A small audio-text matching model, trained from scratch.
Model: 9.6M parameters, log mel input, encoder arch mlp_mixer, encoder activation squared_relu, encoder moe top_k, encoder num experts 8, encoder patch size [8, 8], encoder layers 16, encoder width 160, fusion encoder layers 6, fusion encoder moe top_k, fusion encoder num experts 4.
Training: muon at rate 0.0043, batches of 64.
Rows from block 5 of the audio encoder of a small audio-text matching model, named by matrix and row number. Rows with one number within an expert belong to one neuron, the router's apart. Each number is 128 + 32 x the weight over its row's rms, rounded and kept within 0 to 255. All counts start at 0. Numbers have three digits each.
Before each expert's rows are labels from the 100 clips, of 14976, where the router gives the expert most weight on average: "strongest on" is what is common among them. Only what is clearly more common there than usual is listed. The data: short pieces for a synthesised band: melody, chords, bass and drums. In brackets: how many of the 100.
# router: router (encoder.blocks.5.mlp.router.weight, 8x160, trained with AdamW), inputs 0-159
# up: expert up (encoder.blocks.5.mlp.up, 8x160x160), inputs 0-159
# down: expert down (encoder.blocks.5.mlp.down, 8x160x160, transposed), outputs 0-159

# expert 4
strongest on: quiet level (71)
router.4:078113166099086129146142120175118142108103079144122137108142090157110112135169143145132156119117049107107139067100101117130206096138106107144160134105119120156113092030067178136101047177053072158134089142144095157158137127122182170166102078125119130142122108141153187099106174103111146163129204117114135135133137103091147096104132114152112097148116194171141099091083150107131114113141094152140107120102144098079127103170073067107106156081102105159111067093163082112142086118099126
up.32:127112113108165131173145097085094187126111111139160130119116120156098098094178074119134156138094111127148078094098131102154132164181130146128120082153171103195139135120102086115180161137136095178138149164124103171128161126123181127094084180109105136095132130190196125096107093121145087152130137155102179118146170196163191143141081113132134135109118142132166151148069184100129148187081107160100082126119129129180103082115074091144140132100056077110198146171178059188128143122128140
down.32:142144136058101217092119124140116163132086143148093119131243111156080102124165173156143208106159154118181167076118122188077099155135124111071121082112161138093122122138136076139154115155134142125154113140136146104102112151090147149109125050151129107169132123188096035112144081111159141100150121096112130109091148101117155114123061106178128091179141194133088155140140115166128098112137112155083132126157136142112164171103139122078114093146124131199122145095149153102129145166120173
up.33:114149135169098180098134083115105123129103081090089157070130150091132136203175140100148132129074091131121075099135120076110099086133147200111160122160085163200142080073093189153132118128110161161102166156109100127095192085115144099095117122151184088165156140094190095137146140219137118127150119097111129066117123162089138121197159125143130139092121145108135107129107103128124140172164139075134132113128118137145150216099107102115099102087174150061131141170120113142137088165160156
down.33:080172112120067084149075113152129111125086106158151155139111129139124198165161098125122110159133148137088085111153115093153087137059132042147128161171129147151180129141130147150099128141175147129078125094052088202203170147122141080135104125192159151105077081176102071069141140139078114138098149112159150134103097128119118134182069087134145098141141129115037189100119124141161116106154112080108097109157098158118112124115073124142138147109137122095096176179148137141103116104106121
up.34:170111129180136127098128112147123126108125116120181100073108125061071106137055122201165141113087113113131173081185092149102168070096126106086097097139106114166183133149144179143168116116097177127116110151090115127168172132126137125089190155076100123118072151128165085142068100187155100141055157151137102118149145149144129156116132121161152106084100117131167118114164092156188119167138170119182122087153104047140100104132142140094170172113149132175096110090127146146060111096145092
down.34:130129141111186106117201143142133126113127155105075104063174223135144069149123173190100139179154074154137159162144167127094122165106155075137162121106180123180105165144141226175138097136136132142168119126116138124130129066151157107133150152132168136165150100132121163149158122136143143193135140098128091159112163140121090116107189122131094083105114137121123139129079094138161111108098156206095122108097096105076116097144173196171163136126128168145069105159148150103116201123138084
up.35:144201124090132057135147148086186074108148166084130158095089103176130099094178173125129161156179128115135116087093149139117127083106125110136102129125101161095084122170106134118173158110160108136059105097127089156118143121152102132134082113125139088119162119126113125147121144106093123067091131154171165176159180157146155127147123161126110054117156162173171145123136124115131113145133173130104154146173115100113158121092124143091186138174089195035215065138101074086131152099170162
down.35:111108155173149174128158158150124145115105207132074085136137107122124168117148110156150143156155101067170113126149197113184113158186132128184111096094117142117148088166148051150113134149122108106140102130152134101124156144087185132073088137096155082163143159143141165122136157182115134177155152114118134130113150204135107138114108090109161106126116134092170163164065124094138147103170073170157115135061165151120167083067152162172108132148076106233085124151097138113143132128169077
up.36:199095144123071148082135158167108095138148159119165103111164168158137140117083150169073100116107078133105097138201137150122123148117088107170145202079137090101108090153122132138118187102142158197163107070114173147136180109160124112092132144163113149230106123102179139141130120167033095104156070112142150116185108192146120196130112170142088085128148107112150102163136158097145114125078139120099167096126152101142164090124071108127105120089143111113170112124147094135117110096119137
down.36:135103120160167118122121083069056120137134137140138142116137122112174205114144132088104115105102190054142099149140158136091129137089128104171155119098091139111148146156104079131132123092123097149130100119112173150160123158171134101129130107086057135142093097083113179049112078126069182138101087070143170124152104144180138159116151126102096065058091074165166148096115122117155082105090113119121134088151170092080167156110073105094146163068173111117124132140121114144101121066185100
up.37:068108093129211111106075115058093153072144147140082095115100165105164133149130130110084129162133121088111131146146124080173096167180159155128177142129097138156146118081161117146107160087143136167147132170139155191147140129097096116076186142154123145101089137118218150136077110097117167143124184153102118158159145106114134105122176123083114075171097195123112161103062110092132090129119129144181111151063153128155143145100108144182130100218131120162120151132115151151171089166087127
down.37:077058123179184165107139151055170165126128094143151129115163131134074118109134134130181135104127118105138131150140154096137133168111102150103145099109080110132135152152105139074130058170113057166074122127099109142106118126112117116127138047173153129118151072158181149135118129145128118181197143189155112152106085078123137145144123119152187070159081149109170168168104064149137148077138143162104164129137134146086128127103143070059189128094154189096073136151079126130158135168129109

# expert 1
strongest on: thin (high-pass) (56)
router.1:131148087147181138101158153134128125139161108137121072163136127102154117157108140132103127161104107103172164110158185102130121131130135173172130124127105153092057065175109105074129129169092135102109085122064117130112093114110163171061148091126164148132117119179107116161140118172125102094071087182095163153133149122131101145030115156180113176090147146116143120151118150242134099142118143174114091090161077143147087117100099112196154158139118170071110169110136110082174092085108158
up.32:135072100138133089105100130149166086131090114095065111118150104111148130085118129093125102107047155121194175165148118149088155107192136168121103152104145103122093106093169177156205136127095144112159117120094092140121123098148087159184139087130076157143137150192094097098170130132090157066110101166136072128124196118124163150065149127108113108118160160154146105135103170082152121086106180143192119107110143085180118084189173106100155129118103084095137125100118142203159163107139104
down.32:137125120064132190129132085157124112118142103101152132187061122121127111120129148112115087105118111141154129137092089068142065198075136081155092166113144096069130152139092094060169119144145165125182137126099120097152094090102156164181180228152166132112135163164127145106138101122126083117090189132138133160128173136079118131094132182149074095102112122159102174137158139173111117100111131145133097100112142091193088122171169085151079100156105115145098056155176102168139151150108138
up.33:098106109127110110176111137087159165129123168081137169142134092144096111106149098109133122203129099106097195158143103123105156094100179155103130103158119142060137107110080088131123121187146157104132098219173105147141112125155115122089095144156097081140114100167111144165108172161109110167139154101117148181118110181145071111117081135131112132159155156134036111151124153142206187084162098126093107116174106147110081130046174139113124120212135141150152150125179132176106132161170162
down.33:127116102123125210118121176108126132159088128142174131069091108097127102035109118138084116214178154118126173157128109116146106147143149146086053088098111122135134184171123197104143126136160108118152142120105122190154101158114114165138134115134095127128070059161122085130126021121127096175110152143107159073137130097093153152100143215123132164057124138118133135109125135093097117107145088175109157145145155131133149122172131090188168165123154084120147131153118150167145097178098103
up.34:161100144146138156129094143121051104155159115100122131158166148168121151164078065094126109148127117094101188131131154092104164119048152142115117101114089110138147123145131108103100161132096206142132112135157111175157157095085132098096118175211146163089162115148158084112089127183143111135156148090082119085125123168084116087106171114138148055154098120156173156115078161171120151163156164119134124140094145090175216136108167189126198117148102136086135066124169122131160153136112174
down.34:176178153131177109155143125129186105101117111189156100088077192107104111157092091155156059112136153095112172081056089132154073062159139135124067139116124115107159147130081104162164117153137078102123091100125103112126147106163126129097138117118165161118136084077109093139096133084092126156097113096122112122098189147126119151108132073107105138161190191140212126088138172140149170115147144089115194114112160121098142145075121071111125068143129139113106181157108130152139135112203099
up.35:094119102134183136159095167165179138149142131112098126133112136123124117113178123125099144183138073121151139141147161142081141141085140132124129180129117099077127103093178066118069086110109093162154152074147209077145112170197119099140122108109156162105071147150231170142175129141132153131121061110087136124122128128145145098105072086117114137081173106142123159146187094167148112135041124141126092145126104097128133139123099219157148146104180090148144106118143130164105078172074128
down.35:098112117129078126104139130150108199118162062134093151120136070146185095150131120146066155109158130175141124127133201091118131153098100167166055141165033167067093157105150144132156145134117071144136117161096134170162123128154077132093169126163176138127103101104134103118135159135130136160070125128136104132115111100066190098137133142175123145123088097146105129105168170150189080157153150100171177117131131154157077066105148143106213127125120169181170136157143093074119129102146146
up.36:153124172160147180153095132103150147112113181130146149112105137132157166143120183144114104089100123054114173108167114096094153156119127146122142117142133180126182159077120088100126129123167109106149098117141192173077112097156165165174095170077091161081087137156156044101105113168184090152105130112085123100127155132151204170111079068151128159157066166134167101137158119132162168126101084095133133179172122120140157102121183173123171184153099172142094109143114064085155107145154132
down.36:091154106142136133071181150087143150108121199130094127107093120094119134094063112156120078108122147170113087136164156065106166086204108124116082126120154138111155138101129101108132149144107142078158166104110086086127065137151143157144123125132178099097204178163114171065127128089217136136114184095153116182110139127120068138138101112114134179079140060131170133119106131090103166105123101178079171141154114108123107150126084123130150149151087110126049135142125155076136126103157196
up.37:109081136118100117180163130075165158060119175177173156107046146135115164195118127130103135124140114110095128151141138137112135189106107137154049115141141133116143121083170115119139072083088090131193108120154088145130151174165107101131153142112139120178132120153107159126132158110060098079137146130134176104175173185197131135121170153126107124157124210144118084137174163109139132110101136075114094176107173161146122151101113130128103138073134141110109082202120128147093098068056144
down.37:154148187102165134192150139125125127087103151106084101116059130101142182125126112143109145124099155100151048116141123163113093137110152117175169122122099149176163121124132152081089155114135113186123148147148140085111175135185164083114126139145123118034186144195114186035157097145085113090139067087152086114150134111142127116138184129148120142158141098158193141167069192087112106121097133081139150164127147087152117139155141160082192119139125138119132069139088160157137097134098119

# expert 7
strongest on: quiet level (62)
router.7:140093064114110133099176118139140114150095144111108122147078151126133186127127137163102137171185123095137146187139084115105109144129113077131106094109101136115075161125146110114075096140147112063128116188133128081126143108134105161184089216086102095112160140064159128164120154165184056166152122055114104117124070090068155110143119123131088053093134095124088102075152139105168175161152105106125124111116135091143134135136124165163130070211157148121093115171086141110081162131089111
up.32:168160123159159061093141132095088094130077114124125151136135090101130125116134132154069091110164109130110162113104140108134074122127134134079109120138098094187176117123092104155213156072110129097098172112117148078172141139162141143171070097091101156080178183128189145131145120200131123124153132111114109168149130070092124107105142143151159092118088061183100148172088134101137133156154173122127110101130070102129116106141067147139130131114090166222053111092165130176139182101145126
down.32:137138139076112142116112118135187097141170122117147107102111099103160184087118088180153144080115102141138162170125095137195102155068075173153140117192154186177140116137055144121110167175093099076149120121185158091143141202150113144117130167079162093080121133136106093134164159180119142106180122115151144210127121136140150156103132094153071145124083146071113107126143139119155110110126156185110131140113114121078143074083105130091151089141191105134104186135153112095176157096107066
up.33:130134095109127118159106118170139122099089125100099101105135127169127148164190118233158148134082068133116149109141124138118087109115124141054136125136137171126112126096088123128119084183125167162077172196178161124159110113151116131158148192077122130255102106202154123138121119167105135091113112194158135165121069158106152090104154088146133100182137096110111102150147133133139162133102101160065135151160072090148142143079120114105152160158125117161167090154141160131120148179113149
down.33:108161155124189121132115061116109176139137112151126174125086098107087149123092086093093138078175122165134124126123110137140149090118083125120146145105145137131127134106121124126191130192154169105146147110141142145119088136120160118183192106131151081184090080146137140111137161041112097152135121127160210109182140171077132189107094143148124082158161175142082165087075115162103105134112159086042066081108130177129120147108096138104169128057082119096158137144160132094184152164150133
up.34:162107128109116115102107142120124133161104053133128138127084090154160148071180096160094125134155107124138117126126160086076109105162109082124128164080135098108153116072124103110095133092171160130167166134088119158148097099060112104108177163198128090143160174116145128152147113097151103128183135129148169133141112149140111105098150119114113097042192135211133159150080172140094211119160113195170094104123088125078116108161085166167057159088121136158144101195098119118108150098154159
down.34:101092140097083140138125156168128065027122083156120114118086111130115122098091165112116148143117123117142085140152107145165157130050098157085136107144170149150189118112084140164144179123107117179163138109128090129123104047100104138065106146089184190135161067130089125157109092145129130134126078150151118152187132135189144156097147136114107068125139117122081172131091203120107205072152150154156109123135129170159153107090142145071101106124168080102122093166161140095081130154127108
up.35:115141105101163118076072124079166146176139123163183145071117136118182154138143108148082175098216106136188122110130033135128154122161131120148117156133105116065088117101126097105066109127122124124137110199117139111149132191146088107127118111112095137155157187147126165144165072164100131115123116148130120103152169114121148151160123084124123121160134095134074164131110165159214136142156076103091127154135119153127152154053082169209161136168111077126136082082163155138112175148161129
down.35:146093147098116121134091075062108158162142101124093151159144085140129131102046091143178109144148138088099096077091123076098198171136129089107147106139104097159113115107133143122107125098091117201149110095131104084138060103116120057112080127110127145124073182158130174128152153107146113190140070138154148136097122153141124096130164145099153105079133088159161135098145068096187053150148142187196110131156149117114118181146104121125172139090113136133144149124121140113083135121224080
up.36:102125167131108174150133150117061134108127137157160135142148152147094159173123073092154145132214164104155130063091134167079103079187107161150078208121136090109148105071119098135087137111182110169155126206106129161053141129117148123142076086141106168117098157107087167178097114157099089118158105133133182121116152084135081130168114111114111067099150096118135183093132101126133204128137123113147090127103141179089126085206098100122126134114120135204150124098153138120140125143141139
down.36:121119104140161108130118142140138140159081171106157150132148169145083097147104080101095063143099255077115128108129130061068156155164156113128181112164078136072134140067133094113106141156138118172186160094166106141161132112106096166154172056104125163120125117139170107138153173150176181120099152172143130063163115091136125143095136088188156124100193096122129189166142112100085143095128085144076117129133091147132122100146163109110153141163146109115092127111159130189101134120114145
up.37:144131157117098158211109203139117103151119115139177138144153150124160082152078132110134128140133119130148166182110200135190144152160124180077155100105124115154108118101130127084102172137128087134116156166138028157136054098116099095110168093159091091096093122136169124194105077156112130125093122120089104108092140111135156132085139137107093143133094166074129153122142155113134100101137142159098169122197189111148123132068198197061117101112110101139115088126128152105153091081184114
down.37:092132112145165143173133122171087139089080158170131159142191135117122107122151152216207160153178120124130144158122100120156159128091103148149097128123109130136114123119105138095102091177159104096122161176127154076182151158088136105116165186165134154100042158182128125126206155138114139132127071148090035151203108109137131074039138128142138104115101146119072135120137140126143129098147206139192148137181156156112102133143133121145125127173114120087150173093117149140128135088150146